A small image captioner, trained from scratch: decoder width 256.
Rows from block 9 of the image encoder of a small image captioner, named by matrix and row number. Rows with one number belong to one neuron. Each number is 128 + 24 x the weight over its row's rms, rounded and kept within 0 to 255. All counts start at 0. Numbers have three digits each.
Before each neuron's rows are labels from the 100 images, of 14976, where the neuron reaches its highest value: "responds to" is what is common among them. Only what is clearly more common there than usual is listed. The data: rendered rooms with furniture.
# fc1: MLP up (encoder.blocks.9.mlp.fc1.weight, 1536x384), inputs 0-191
# fc2: MLP down (encoder.blocks.9.mlp.fc2.weight, 384x1536, transposed), outputs 0-191

responds to: count: four; arch
fc1.473:078128128128128081128128128128128128159128128128099128160096128128128128086154128128128088128128128128128128097128128128128128128208128072128187128128128128128128172128162128128128108161128128128128094128128128128175128070128128173128082128128128128088172128128097128128128128128171128128128106128191128128160128128128128160128128128128128128128128128161164128128080187128128168084164128128128128128128073128163167128177063167166105128128128214128077090128183128128128164128128128128128058128128157128128172128128128128128128128060175128128128128128169128081128128128084128128
fc2.473:128168128128128170128128128128128128128128128128128128128027128128052128128128105128128128128128128128151165187128137128128128128087158128128068080128128128128128157161128128128128128128173128128088175128128128128128128128128191128128112128128128128168128128128081212128102128128128128128128128085231128128128128195128128128128174074128128128128098150078128128128128128128085061128088128063128088095128128128128128128128153115128171188128128078128128128158128128128128128128128128128102128128156128173128103128128128128128128162128171128128128128169128067071128128128128128128

responds to: count: zero
fc1.406:128128128128181155089128128161128088128128128128092128128128128128128128151085128128128090128128128085128128128087156128170180088218166128128098087128128128128128128128128128095128128128084090194128128163181128079070128082128087170128128169128128128128128098128128128128167128128128072128200103128128149128128161128128092128128082103128128152128128090128128128128095128100092128128128128170128128128128186128128128128128128090128128128128128167097154169128128128097155128149128128128128128128160128128158128128128128068128193128128095128128128155128161151082128128162128128092
fc2.406:128128128153108128128143128165097105128128108128128099128128128128173128128090128128128128128095128128166128128128178128128128128167098128128128128156128128128128128128128098128159128128093192101128128128186166128128128128102159128167152128092128068128090128128163128128128128128128160092128190128156128128128128080128173240128128128128128128128128128128128128128128128128080142128100074128128128128128128066128128128128128128128128128128203060128128128128086128128128128128128128128128128082128074180128128104128128128128128128128128162088128128128128175128128090073161128128

responds to: count: zero; purple walls; white walls
fc1.56:128128128128128096165128128128128195128128128190128128128128128128128128128128128094128128128102144128078103128128128128128096128128128081160177128128063175128128090083128128128128128128128128128128128128128096128154128156128179128128164128128128128128201158128203128128168128128157128128171128128128128128128096128128128128128128128128128096081128170128128102128128128128128070128128128128166128128128128128128128128182082128166128103128128128128128128183128128163128128128128128181128128128128128090026128128128090168128086128128128128162128128162128128128102162128162076128
fc2.56:128102128128128128128128100174128128128128128073128128128096128128128111128128128128128094128128058099128128128128128128128128128128128128128128128078128185128128128128128128128072128128128128128128128128128128192128150128128128128153128128128210098078128128128128168128128128128099128154161084142128128079187128167104128128128082128128128144128128072128128163128128128128197128128128194128128128128128167128128128169151128128128128128168065128128128128128152128128181061128128128128073128128128200128093070128128128128128128206080093074128128128128090128128128128072128128128

responds to: window; count: zero
fc1.38:128128128109128128128128128128128128171128076171104128128128128128128184164128128088128128152128128100128128166128128128128089128064128128202081128128128128158178128083128093174128128128128128128128128162128128128128128099128128128128078069088128128168100128128128128095128159128070128128091128128090176128128128128128128128089128128128157092128167128101128128091128128128128072128093128169128128203128077091128128128128128158128147102101128128128128128128128128128128128128156128152128128128049128128128128128128128102128089128128093128128128165079128128128128128052101182128
fc2.38:128128128128128049128128128128128128174128128128128128128128128128128101128128169128128128128128128128082128128093128128082128128221128128128178203128093071128066085128128115128128128151128128128128128128128128205128128128128080128128128128128128128148159128166151128128104128174128128128128128128087128128084094171128128128128128128128128128128128182128128225128161128128128128128128079128128128128128128128128128128128128128128128128109128128128128128128128089128128128128180128128128167128128128128128149128128128072128128112156128093128128128128083128128185147128170128128

responds to: window; orange walls; red walls
fc1.252:128128128105128159128128128128128072157176073128128128128128128128128155128128128091084128179128128153152062128128099172128128081082128174128092128075128166173128128164128128128128128128089128128172128167128183169128128128128128128087128085128086109077128128128084128128099128128128128128128128128128128128098101128128128082095128128158128172128128128128080128128128128128128143128101168166128128128128128128058128128128128128128084128128193128128128128128191128128128128128128084128128128128161128128128128128093128128128128128098093103180128160128128096083128128128189128128
fc2.252:082128128128147128128087128128128128142128181128128065128128128128128128128128128128128128143128174128154166128128128102128128128128128128128128164128085095128128128128101128128128128128063128128128128128171128158128180197128128128128100086128164160176128128128128128128128128128128176164128128128128159128100128128109128128128128128128128169128097128128128085128159128176128128164128128128128128173128128076128128128128128171128128128128128128128079123128075128128128177128128128128128128189086098128128128128128128089128128128128128128128183105099104128128171128128145099128

responds to: blue walls; teal walls
fc1.36:157128128104191075128128128128128128128076128192128157155149128128128162128175099128086171128128128128128128157181085128128099128128128093128174128091128128128084128128128178128128128128128075128160169176128128128128128128128103128128128128159128128128128128128128057128157078128128128072128128128128128128128128128128128088128128096128128070128128083128174128082128128128128128128082128165128128128080205128128128105128128091128157128128128128098203097146128128128168128077128128128128189128128128128093061070103128128128128128128173128128128128128128182128128128128128087171
fc2.36:128128128128090128128128128128092128128128128101128065128128128128128128128128128128128128128128128128128128128128128128128190128179128128155057085178128128128128128128128128128128061128074128074128186128179128128080128112128128128169128090098128066128128128128174128115128128128128128103128128083128128128128128128128081171128128070128089128165128128101128128107128128182057178181128128128128102128128128128128128128128128128128128128128175128128128128128128128184128154128168128174102128128128128128128128128128128128128128128128128128091128128128128128128183128128156128128

responds to: count: zero; purple walls
fc1.464:128128182128178128165128128161128128128128128128128128072094128128188128067090109128071128128128128128128128128128128095128176128128128128128128093128153128128180173128128063128128128169128128196128205128068128169162160080128128128128128128128166128128128128152128156128128128128128128104155128128194128128087128128128128128128202094166128128128128100128162128092128128128128128086128097128128128083128128128128128128067096157128128128128156153128128128128090172094128128106179128165128128128128128128128087128128128082128082160128164128128185128088128167172200128128080128157
fc2.464:128128128128095152151023128128095128128128128153128128128128128128148128070128128128128067128128128128128128128128128128097128128128128128128128128128128128066078128128151128056128128128128128112128128128154128128063128172103089128189163178097128128097128128128090128128128128128128128128128128128144074088206128128128128128128194128161078128128128176100090128128128128128128128128128128128128128075128128128128128128128128128128128128071157128143128064128061128128128128128182128109128128128128128128128128128128128042179128128128128128068128180128160175128128106160097128156

responds to: count: zero; pink walls
fc1.591:128128054128128159095103128128128128128128128198160155128128128095128128128170182128062128128088128128128105128128128097128128085128128128128128157128128128128166128100128128159128128128128089128128128128128128168128128128128128128128093099128088128128214128128128128128128101128169159128128128128128077128095128089105128128128128128165128128089128128073082059128128128093128128168128128128128128128128128128128128172102128128153128128128128091128128128187083128152094128179128128128128152128128159168128093128090128128128089128164082075128128090128090101128128128128128166128
fc2.591:128128128107128128148128128155128128128083128128128128080128159128095128128128128128128128128206101128151128128128128156128128153128128128128128098128128128128128128128128128128128128141128128128128168128091158128128128141171128128128088128128191211078128128128128187174128128157128089128128128128038170128128128128091128128128089128156058128111128128157128128128166128221128128128128128128128194128128128128128128206128128128128128128128128128128128068128156128128187128128128128152128128128106128075128179128180128128128128128128128128128128128128128177128199056087128128128

responds to: teal walls
fc1.443:128128128128072128088128128188111128128128189087128128034128128128128128128128128170128128128128171128174128128128128128128128128176128128059128128128178128128128128128128128128160128128128128128075158128128128097128128128128128177128128128128128128128128101069164128128128128128128128091128128128128128128128128173165128128128128128159128128128091128128128128128100128203128128128128128128198128128128128128128128128128101170128095096128128128128128128167177128068128128128187128128128128128105128128128128128099128128128186101128128128128128128088128128128128128128128128128
fc2.443:128128128187128128128194128128128128128128128128128071128128128128128128128128128062128128187128099128128128128128128103068128128128071180128114177218128086128128128128128128159128128128095128150164128128164128128128128128068128128128128075086128047156128128128128128128128128128128128080048128128128128128128128092086128233128128128128105089128128128128128128111128181128128210128128072128128128128092128128128128099128128163128128128128162128128128128128072128128128172128147128181128128128170128169128128128128163128128128128128128128128128128128128164128128128128128128128

responds to: lamp
fc1.560:128095091128128128107043128075159128103071128063128158073128106128128128082128128128128128128128128099201128128086128128128128128128128128128128128128150128128128128089128172128128128128128128128128128128128128128128128128128128128128128160128128083128172128179128090128128128128128128128128097167128128128128128088159155128128128128128128095128128128190128128128128185128169128128097128128128128128128128128160171128128128128128128128183049097128128188101223128128128128128076128128101128173054083128128182128128128128128128128128166171128128128128128128176128128128128164128
fc2.560:128177128094128128128128128114128144128128128128128128128128128128128128128128128077128128128128128128128128128128168128094128149128128128128128128094128191169128128171128128064128128154128128161103128128128128128163163088089128128128153086128151128150128101128093128128128095128128156157128128128183128128128091128128128128128128128128128128128128128128128062128128188128128128128160128128128128128128091128097128128128167128102128143076128083167182128128153128128180046171128053181128128128128128128161128128178128128170144128128128096128128128128158050128092078128128128128

responds to: teal walls
fc1.246:128128128177128128128128128128128128128128180093128128128128171128128128128128179128128128128128128128183104128171128128100128171153085128128128087128128128128128128104128128155178128128128128089195128128128128128166164081128128128187128128128128128128099128128128128169128128128165128128173128095128174128128128186128128128128128155128128156164156128102128162085128128128128128128076179128128189162128128128155128091079128092107128128128128128170128128095090128128128128088128100086128128128128128128128128128128128128128128098097128128128128128128128159094163080128128128128
fc2.246:128128128128068153128128128092128106151066128128096128128128128128128128161208128128128128128128128128128128162148128158128128128103093078094128128128173128205128128128090082107128158128160128128128162128128054165060128128157180128157128128128128128164128128151084128128128128128128128090089128128128128128147082128128176173147128128128159128088089128128128158128128128107128128128128099096128128128128128128128128128128168077128128128128128188128128128128128166128128128128128128087165128128152083164128128128069128128128128128160158128128128078156128074128097128182128128157

responds to: window; white walls
fc1.567:128128197128128128128128128128100128128190128128128128128128128128128128190128128128128128128153163128128128128128128128128128128128128128128170128128128128128128128128128128128128128128196128128128128128128169128105128128128151128128128128128128128128172087167128128061128166128128128128128128153128091075179128128128164128128128128128128096128128128128151073128128128128164128128128128100076128128091128128128099128128048212128128128128128040128128128128128081128128128067171128075093128128128128128096128128128128100128081128128128128128128167128128128175090172128076128128
fc2.567:128128128128128128128128128128178128156128167128164149070128128128128128128128128128157128128128128128128164128082128082128128128097128128128181208128032128158128128128128154128128051128070128128128128128128128128172128128128092128128145176128157128128128128128128128128167128128128128128081128128103089179175128128128162128128128128128150162087128128128128128103128128190128142204128089128128128128128128128128128128128128128128184128155091128100086128128157128167128140128128128107128128168128128085060128092128128128128128128128128128128128102128128102128155128161128100128

responds to: count: zero; brown walls; black walls
fc1.660:128128128128128128128158128128153128128128128189128128128128128128173128128075093128128128128128128128128183128128098128128128128128128128128079100128049128163128128128128094128128128168088128092128128128128128128128128128168128128175169092128128163128128128128165080128128099128128128128128093128128128091128128082095128087128128128166156128079128101128128128128128128128128084159167158128151157096156161128128128094128099128128128128128128092068128128128128128128091150166128128168128128128163128128128165128074128128053128128128128128128102179189128128128128086128128128128
fc2.660:128128163128128086128128063160120128128128128128128128128128128128128128128128158128128128128128081128128128128128128128128128128182128128106128128186128175128128099064128128128128128128128128145128128128128128128128128151128128085128128177128128128043128128128128128172128128128128128128128158128069128128200128128128128128128128128128128163128128069153128128128182163128128154028095128128128159095084128128128153128156128128128128085173128074128128128170128128128128045128128143128128177128128128128128128222128128128128148128128098128128143128128105216128128128061128128128

responds to: blue walls; teal walls
fc1.602:170128128128128156171098128216176128148169172128087128158176154128156083128128128092128128128128128128128095128128128165166128128128128128128128128128128128128128210128128104128128128206128128128155128128128128128128128128128128128177128164152128128128201128128094128172084128128128128085128128128128161128084147096128128128098128128128085128128128128100128128128128128075055128128174156128073206128128128128074128128128147128104156084128168128128128128192128096128128128128128128128173202128128128128128088128128128128128128162174178128085128166099159186128128172128128128128
fc2.602:128128145128128128208128128128128128128086128128157170108090089128128128128175128111128128128128128067128158128128152128128128128128128128128128128128196128128128071156153128128128128112128128128128186174189163128128163128181128064092128098128128128128128128153128128163128128128128128128090128128128128128128128128128113169192128128128066128128090128109128128128128128108082128128128128128102128159071128066128128128194128128128128077128128076110154165128128078128128128143128128128128206128128128128162175183128128128186128128128128128128128128128128128128128128170128128066

responds to: dog
fc1.277:128153128128154128128128128128128128128128128091128128128128154162128128128128084128078169081128172072128128128128128154128128095128088128070158174101128128128164128155128199128128128128173128089128128128128128181128165128128128158066128128062128128128128128128173071128104128128157128128128128093128128163128128128128197128128128087128058128128128128128128128128128094128128159068128128172128128128128128128128128097128100195128128183099081128128128173128149128128128128128128094128128128128128163128128088128128128108093162128128128128177128128128061128128200128128128091128
fc2.277:166128178128089156128128128173128128128196128128147128095128128128128128128128128128128128128163128128096076128079132128161128084161128128128157093128080128128128079128074128102128083128128128076178128128128128152099128128159128128181093128128128128128128097128062128128128128128128128093128128128128128128128128128128076174128128128128128128180128156185128128128171128128070128128176128057128128128128128186128128128128079128128128128128128128128128128128128128128143128128128128082128128128117128128128128128128076128128128128142128128128128128128136072128082128106179079128

responds to: window; count: zero; red walls
fc1.132:158128128085128071160165128128128128128128128204128128128128128128128128189128172098171128128128128128128176128128128103128128128128128099128128158128128128128128128128158178153128128128128128128128128128128128186128128159159128128128128128128128128098128078128128128128128175128128128128128074128128128128063128128128128157101128128128172128128098165128128128081152128172093128128097159128128158170128128128128128128128128128128128087088128128206155128128128072128128128167128184082128091160075179128128128128128107174128128128128128128128128128128128095082128128128093159185
fc2.132:128101158128152179128128128169128104142128128103128093061153128128062128128128101093128128128128189128128128158155128175128096190151159128128128201128128084198128128128128096128128128172128128103105128128128128152128181182076128128128155128128128128128128128104157161128153128128128128128128128128128170128128128155128128128128128180164128128128128128153128128128128107113093159128128108128096128165128128128128128128128112128128128161128128128128128128128128089082128128128151128128128174128128093128128205128128128075128128102099128083128186156128128128183164128128154128155

responds to: window; white walls
fc1.374:078154128128128128128174093128128128128128128185051075128152128128157128128189128128128128128128128128128128128128128183128128128128069084128128128128128128157128100128128128180190128128128128128128177128080128153128128086128128128198100182052128128191149158128083128128128074128128128128128128128128128128128128084128160103128101128128128151128128128128128128128128128128174128128128128198090128128106072128128128128128128128128128128098087128128128128181128166128079128159128175128080128169128168128128128128128128128128163095055128128128091128128093160128166128097128128128
fc2.374:128128128128091075128128128128128128128128128128082128128128128128091128128128128128128080128128128098128190128128128128128128128128128128128128205128128194128128128128128128085128189199128128128128128128128128128164089128128128156128128128128180128152128104128084165183128128128128128128128128128128110128128128174128087128128128128128128128099128091205128128128128128128128128128128198095128128128185128128128128128061128128128128128128128128128128128128166128128128128128128128128128179128053078128128128141128180128085128128128172128128128185128128128128220128178128128128

responds to: window; count: zero; brown walls; grey walls
fc1.701:128128098128128160128128128146128128167167082179158128128150082107157153128128128128128128128102099128093128128128128128128128128128145089067128093094128128173128128128128128128128128156128128128128161166128186128128128149128128076128086128128101169128100128128128128152152183180128091105128128128128128159128181128128158128128128086170128091178128128128128128128128128197128169128128128175094074185128128128093128080176128128128128128128193098128128165128077128161128128128128128081096128128128128168073128128097128128128081161128128128128176128046128128128164128128087128172
fc2.701:157128128128091128128128128128143128148128151167128057128128093128128128208071128128092100128128128128128128128128067075128128150128128128158128152128128096128083128098174171128156128128128128128128128128128128181128105128128128128164128094128128093128128128128128128128128154128128128128128128128157169128128128128080128128128094128128128128060128087128128081128128128128173128128128128096192128151128054128128128128128128160128128128101066128128108128128095128128128169157128128128128128128060167163128128128128128068095128128128129128128128099128163128083165153128162128096

responds to: count: four
fc1.688:128085128098128128128128128128221128128128128128128128128128128128128065128128034128128128128128128128128128172128128092128128094128128128128128128128128033128128128128160128128162105128128157155128031072060128128128098128147095128097176162128128102105153099128128128128128128128128128147153128128070128128128128173128093128128128128128159168128128128128128064128128128128128128178128128062128128164070128095128128128100128128128128128128128128128128154128128097166158128128161102153081102064128165128128128128088076128128128128128157128128148128128128128128153128128128128128
fc2.688:128155128128128128128093128155080128100128128128128175128097128128111128128128153088128128103128085161162128128108128128128128128128128128128128128128128128128144128128107128128128128128128128128128128090180128128147128128128128128159081128128128149181128091071128128128090096128185128110128116082128128160128128128128066155128171128170128128182128151092128154176161128128128128128128128128128128128128087128128128128128128128184128107128128128128128128128128128128128156128156128140084171128128093128128128181128128055128128186128128128177128138077128060146128088203128151128

responds to: blue walls
fc1.612:128102128162128128150148128128162128128128128128128128091172128087128171101128128156128178128128081159128128128128128128128154164128094128128172128083079128128128128128128128128128151128108147128128128155128128128128128128128128128128128128128178183092128128128128128207128128128074128128174128128128128128128128196128193170128128173162169101128128128128065171128128095128160128128128128128128128199097175128174128128128128128128128128128128128088172128098167090128128128087128128128128128157083128128128128128159068128128128128128082101128128188080128166128128169128128128128
fc2.612:128128128128190088156176128128128106128128128128128128128128128128128114106128128128128128128128128128074174128097128128128089128084142128169128169128128128128151128128128128128193135174128128128128128128105167128186128101128066128082128128128140082113128128128128160128128067128128128128148158128193128098128128086195094160128128156152070128128128128128128128190128075128128171089106128128128128128128128093128096128157169078152128128128178128128164128128091128128128128194128128096128128128080177165128128128128128069078128128152128171128156164128128128128128073128128128128

responds to: blue walls
fc1.584:128156180128128128128128128128128128128128095128128185128128128128181128094199161128099128128128128128128098169128080165128128128128108128128163128128128174128199128128128174128128128128091128128101128128128128097087128128128193128128128128128128128174128082128128128128128128218128128128128090128128176128128128128128128128128128128128128173128128128128128128077128128128128198128169128128128103062128128128128152128128128128128128128128128192191177128100128128128128128128096128128128128128128128092128128128128128128128128128128128167170054128159098128128128169054167128179
fc2.584:128128128179128128128128128085128128158128205128073128128128128128128128128185128128128128089140128128154128128128128109128188128063128128128128128128128128182152128194128128128128152176068128110128128128171128128128128128128128128128128128128128128190128128128128128128128095128159128093074128128214128166128128152128128128128159076090128128087128128128100128100128128128128084128128128076102128128128128128128097128128128128128128128128128128128078128156128186128128128128077128128128128128128128128178098128071164128128185150128158128128128128180157091128128181128094128128

responds to: count: four; pink walls
fc1.397:103128128128128128165128128128080128128192128101097079178128128128128128156128163091128128128128128128149128128084094090128128177128128128128078088128128128073158128082186128171128128128128128128128128128128073128153128128128128128059128128128128128128128128196128128128128128128200128128128128174077128173128199188128128082128128128128128128128088090128128128128128128197128219128080128128162128203128128128128009128128128128095128128070128128128097166128166128128128128128167128128128128098128128128128057156128128159128128128128128128183128128128128128128128128158128128160
fc2.397:128128128128128128128128128162128220073128128128198128084128128128128128128128053187128112168228128128128128128128128128128174108128128128100175197128128128128161128128091128128128128128128128128128128128128128128128128128128128128128128128128128128089166128072128128177081163128095128128128128128142084172128128128128048128128205128128128128128128128128128128097128168128128073128182128128089128094128128128128128128128128128128128128128128128128128128117188158128128128167128128128128171128128128128095160128150128128128085128128128079128128128128128128128128128128128128128

responds to: count: zero
fc1.35:128088159128128128093090128197128048128162165128163128080128174128170128128128128128128128128128128128128128165128128128159101087192128128128128128128128128128128058065128160128128128162128128128128162158128079128128128128128128177175128128128182128128128089128149128128057128128167087091128128128128128164128128154128161063128128128128128128168102128128128092128068084128128159128128128128175073128128197128128128164128128100104128128128128177128177128170128128128128128128196128085153154128128128102128128128128095128106181128128128128128104128128128128098128128128090128128
fc2.35:128128128128128128128128128128128128128128103128128088128128128128128128128128093098094077128128128128128128128128128100102128128128128128128128128179128071128128128128128070128128128128085128128147128128128128128084128128128128128128128091084128049128128128128169128128172153128128128078083180128128128128128128128105191215128128128128105128128128128080128128128128128128090164128128097128128128128128128072128128128128128175128128128128175128079128128150043128128128128128128128128128128128128081149128128052128128128128166128128128182128128128128128199128184128128128128128

responds to: blue walls; dog
fc1.339:173128161149128128128182128128128128152128128153128128128162154128128128128128128128079183156162158128128099177128128157149128128128128104128151128128128128128174128128128128097128128166171128128128128128164128128128166128128128128128128155074128128128093128128093128128128087128128128128128159128160190156128093128128128128128128128128096075162128187128128128128128128171158128128128128128128128128128128128110128128128089128128166128128093128128128128128128128128128161128062105128128128128128201106128059128128128101081128128128128174128128166128097128128128128128128128128
fc2.339:128085106094047128128164128128128128128154158128106128165128128128128128128128077128128128128128095078128128163128152175168170128128128128105152053104128128128128114089128128128162128174128128128128128128128128175128087128174170128165128128128159192159128128128092128147128128128101128128128180128128173165155073128160168128128128128128128128128128128128128128128128128128087128097128128105128128128128153172128128128128128074084128128114128128157128128128128128128128159128128099128155128128169128128128128128079128128128128187128128075159108096128147105128128184128128128128

responds to: dog
fc1.336:128128128128128186128128154128179053128128128049128128082128102128065180128075074128128128128128173128128176128128128128128128128083163128128162128128183153128128128128172128128063128128094099128128128128128128128160128128128128128128092128128128031128128128128128128128092209128085128074056128128128128166128095161128128128169128128128128128104128128128174128085080179166128128128096128128157128128128128128128168128128085128128128128128128128128128187128128128128158190128128128128128098128194128128128128128128128095128128128128128128128128128128157128128128093174160128128
fc2.336:128128128128084128128128128128128170128128095128128128180128128128058128128128128178128166128128102128094128128128089128154128128128082128128128088128128102184093108159101062128103128128128128128110182128128087128128128106128128090157128128128173185179194128151082128128135128128128094128128128076184128098128128128094061128128128128128128128128128128088128128128128128128128128156128128128128128128128128167128128177128128128097151128172128128128128128128096128128128128171128128128091128128096172164076128128128128128186128128128150128128128128128096128060128128195128096128

responds to: count: four; robot
fc1.523:128128128128173163099128128089128128128128092128177128128128128128160128179128217128128128128150174186128128128128128128098128128163128128128128128157128128128128128202128128128128176128128128128128093128128128128128128128128128128182128128098128128128073163164128128128091128128128160160169128128128191174128051128128066128188128128128170128128128221128128128162128128128128074062128159128128128128156128088091169070128128128128128091177128128128128128128077128097128158128128128128128086128159152157128128128128128085163128128128128128128128128075128128128128090128151157128
fc2.523:128128100197064128128128128057128128128128128128128128128128173128128128128128128128128128167128128128116128106128128128128128167028128128094128128128161128128128128128070128128128081102128128097093169128128078128128119128151128128104128128094128128128128153128113091128091107164128128059128128128128128128128128128092128128128181128128153128128116128097128128128096163128128128171128128128159128128094128089128128128086128093128128128128128171128108128128128128128128154128128076128128128128128092128198128106064128162157171128189128128146128087128128128128128128159128128107

responds to: count: four; umbrella
fc1.7:128081128128161128164128128096128128128084128128128128128128128128128128128128128128128085076128128152128128128128128087084128128128128128128168175128128128128184128160128128128128128160098128053092128128128128096128075128128128128128087159128128077128090102128128101128187128161165128128076128128128128128128128128173128128128128128128128094100167128128128128128173205128128128128128128158181128128128128079128128158128128128128104153182079128128128128063128128128128128128128128128128128128128128128128128072128128166128171128093128128090128128128128128128128128128091128128
fc2.7:128128128179128128086128128113128128128065162128128128128128128128054128104154128128077128128128114128128184128163128128128108128128099128128128128128128128128072128211128128128128128111128128128087128128128128078128184128128128090128128128176128099186128160128090176128078128128128128128128128096128128128128128128128091128098184100128074151163128128095128128128128128128128066128128146128128128128090152128083128128150193128128128158128128186128128090128097171128128096128128144128128106128128128128128128128128128128196128157128128128128095128128128108128079128195128110128

responds to: dog; white walls
fc1.480:167158099128128128097128128128128171128099128128128128067128102128128128128128128098128085083128184128128099079128128128128170128200128128170099189128128128128128128128128128128128163128080128180128069128128128128128155128128128195128128128128128128128103128128128128128050128102180169128128128128054128067128128088128128128128128167128128128128128172128149077128178128128128186187128072128086172128128128128128128084128128128128182085152128128128128128101128128128128182048128128171128187096167128128128128128128128128128128128128128128128187128176128077099158166099128128128
fc2.480:128128128128128073128172128128128128128171128128128165128093128128128128128181128179128151128172105128128084109128216128085101069040128155128155097128164128072099128079050128128128128128197128128128128141128155092128128128128128128128085128096128101128128128128128128128128128128128128097128128162128128128128128171128128128128128192154128196128102147195176100128128174128102128128161128102128128128128128128083128128070109128128128158128128167128096164128128128128199128128128128156128101128128128128168128128169128109128148128105128128154128101128128150158104128159128128128

responds to: blue walls
fc1.59:128128128128128128128128128095128128128128128128128173128128128128128128128128166128094128128102128128128128128206128128128128128128128128128162128128128174128128128128128128101128056103128128128106128128157096128092128128128128128083128167128128189128166091128128091128157164128128128128128128128128128128196128158128128128128128128167128128128128128094128078128157096128178128128091128128148128165128128096128092085128128128103128128128128081065091128128128128128093091128128176183128128128128159205128128128165128128128128128128128128128128128073128128128128128128128167128
fc2.59:128128128128128128128155128128128128128128128128128110061110128128128128128096128128128128128150050128128151128100057128153072175128128128128128128169128128128082128128062128151128128143128173077163128128128128199128128128128128128128128128128184128080128128128128128128128093128106128128128070128128128128181128128104098128128052128128142128084128128128128097066128128128128128128086128128128164128128169095128128128128128128128128128198128101080178103128166160128153128128128065128128193128128128056128128128128128128128128128088128128193128065128109128128128128128128128128

responds to: count: four; barrel; largest object: barrel
fc1.15:128167163128070128128128128166170067128128185128128169128098128166182128128128067162128128128128128128128128128128128128128128153128128186172128128128128158128085128128128099128128128128102128091128128128168128077128094128128100128170128128128128102128088194128128128096128128128091178157128128128128128128157128128128128128128128095128128128128128128178158128128128128087167128170170128128128128128128186128128128128128128128128128166128128128128128128167128128128164159128128128128128128128128128158087128128128128128128128128128128165128128175163070128020085167128128128128
fc2.15:128179128080128160128128128157128128128154058128128128157128160150128128128128128152128164128128128163128174128128143128128074128128128128128128097128078128128128061128128089173128078181128128128128179128095088149199152108128128128128128128128184128128128162128128168128145150201128085078128072086186171128159091128128128099150128128109128128128128097176128128097128128128128128128069128128128128128128128128171128186187128128128128152128128128128147128128128128082128128128128128128128128128128128153098128156128172163128091093128128128128128153098088075081069128148128128128

responds to: dog
fc1.162:099166128128128093128128069198156128128186128158084128128128128183128094128128078128128080128128128178128128128128104128128128128128076128128150098128128078102128099090128092128128128128169128128184087099173083128128128128128128128128128128128128128128128128090128108128151128128077128128128128128173128128094128188128128053091128128128128154128128128128128128128128128087081128128102128128097198128128179063128128085128164190128128093150128090094128161128128128167109128128128170128128186128128138169128128128085128128128078162156128080128128167193128168128099128128128128128
fc2.162:128128128158128128128128128128128128128128128151128173128128094128076128128128128128083128128128031128128128128108128128097128128128128128128128161128128128128088128128128128128161128128160084128128128128128128128128159128128166065128128105128167076099128084128128159200071128128128128128128128050088128150174128128128128147189128128163072128160128128073128111074198128128128128128185128128128128128083128128068128128128061128128128128128128128128145128128128128128128165096128128128094128128170128128087128219128128128194128128102128128128128128128128046162128128152128128128

responds to: count: four
fc1.296:128128104128128128201128128128128128128128128071128163128128128128128128128156128067128128089073166093128128092164128128128128158128093165094128091088128128128128128183161128128128128128046128100103128128128068128128100063128177128153128128128165128128128128128128128087128128158128128128128091128128128128128128128128103128128090128128128128160128128098128128128083167076128128128128159128128128128128128064189128128128128128128128128170128128094160128157128128128128128128128128081128128128128128128128064128128128128128098074128128128173128128096128128128173128128128192128
fc2.296:128128105128128128074128128128128150128128128128128128163128097128128128128128128199128128128128128173128128196128128128128128128091087128190128089163128128128095128128128128128128128128128128128128193128092128128128128128128103128128128128128146128128128128128128183128148154128163128074128128092128128128128062128128128185128190128128179128210128128128128128128128154128128096128128128128128090128128128128051128166128172128150128128128128128128128128128128193128095128128128128167128109104128128128128079128128128128128165128115128128128128128087096052128096128165128098128

responds to: window; black walls; blue walls
fc1.281:128128171128128152128101128128128157128128171128128128128184092075128128128100208087128071128128128128090128128128128128128128128128128128128128089128163128128196089128193162128128128102093128128162128105128128128128128157128156128128164128128128128128102128128070128128128093128128128082128128128128128109152128212078128128083128128192128175128128128128128128159128128166128095074128156128181128128128177079128095159128161128128128172064128175128155128128128128128128128128128052128128128160055128128128089075128128128096128128128055128162128128093128103128098128128128128128
fc2.281:128128165128128128128128128071128128142128128128093128170128128128128177128154128128128128128230087167128128128128128128128128128091128128128073128128128128128128170128128096128088171128128164128202128128098128162128128128128128153128128157128128128157164128128128103128128128128152128128168128109128128090166128092094090128128128128128128090128128128084128128128139128128128128128082128165128099128128079159094128128128128128128128137128128128128128128074128128128128128143128128128128068128128103128128128128128128128128151076128128128074128128128128128128128128190143128128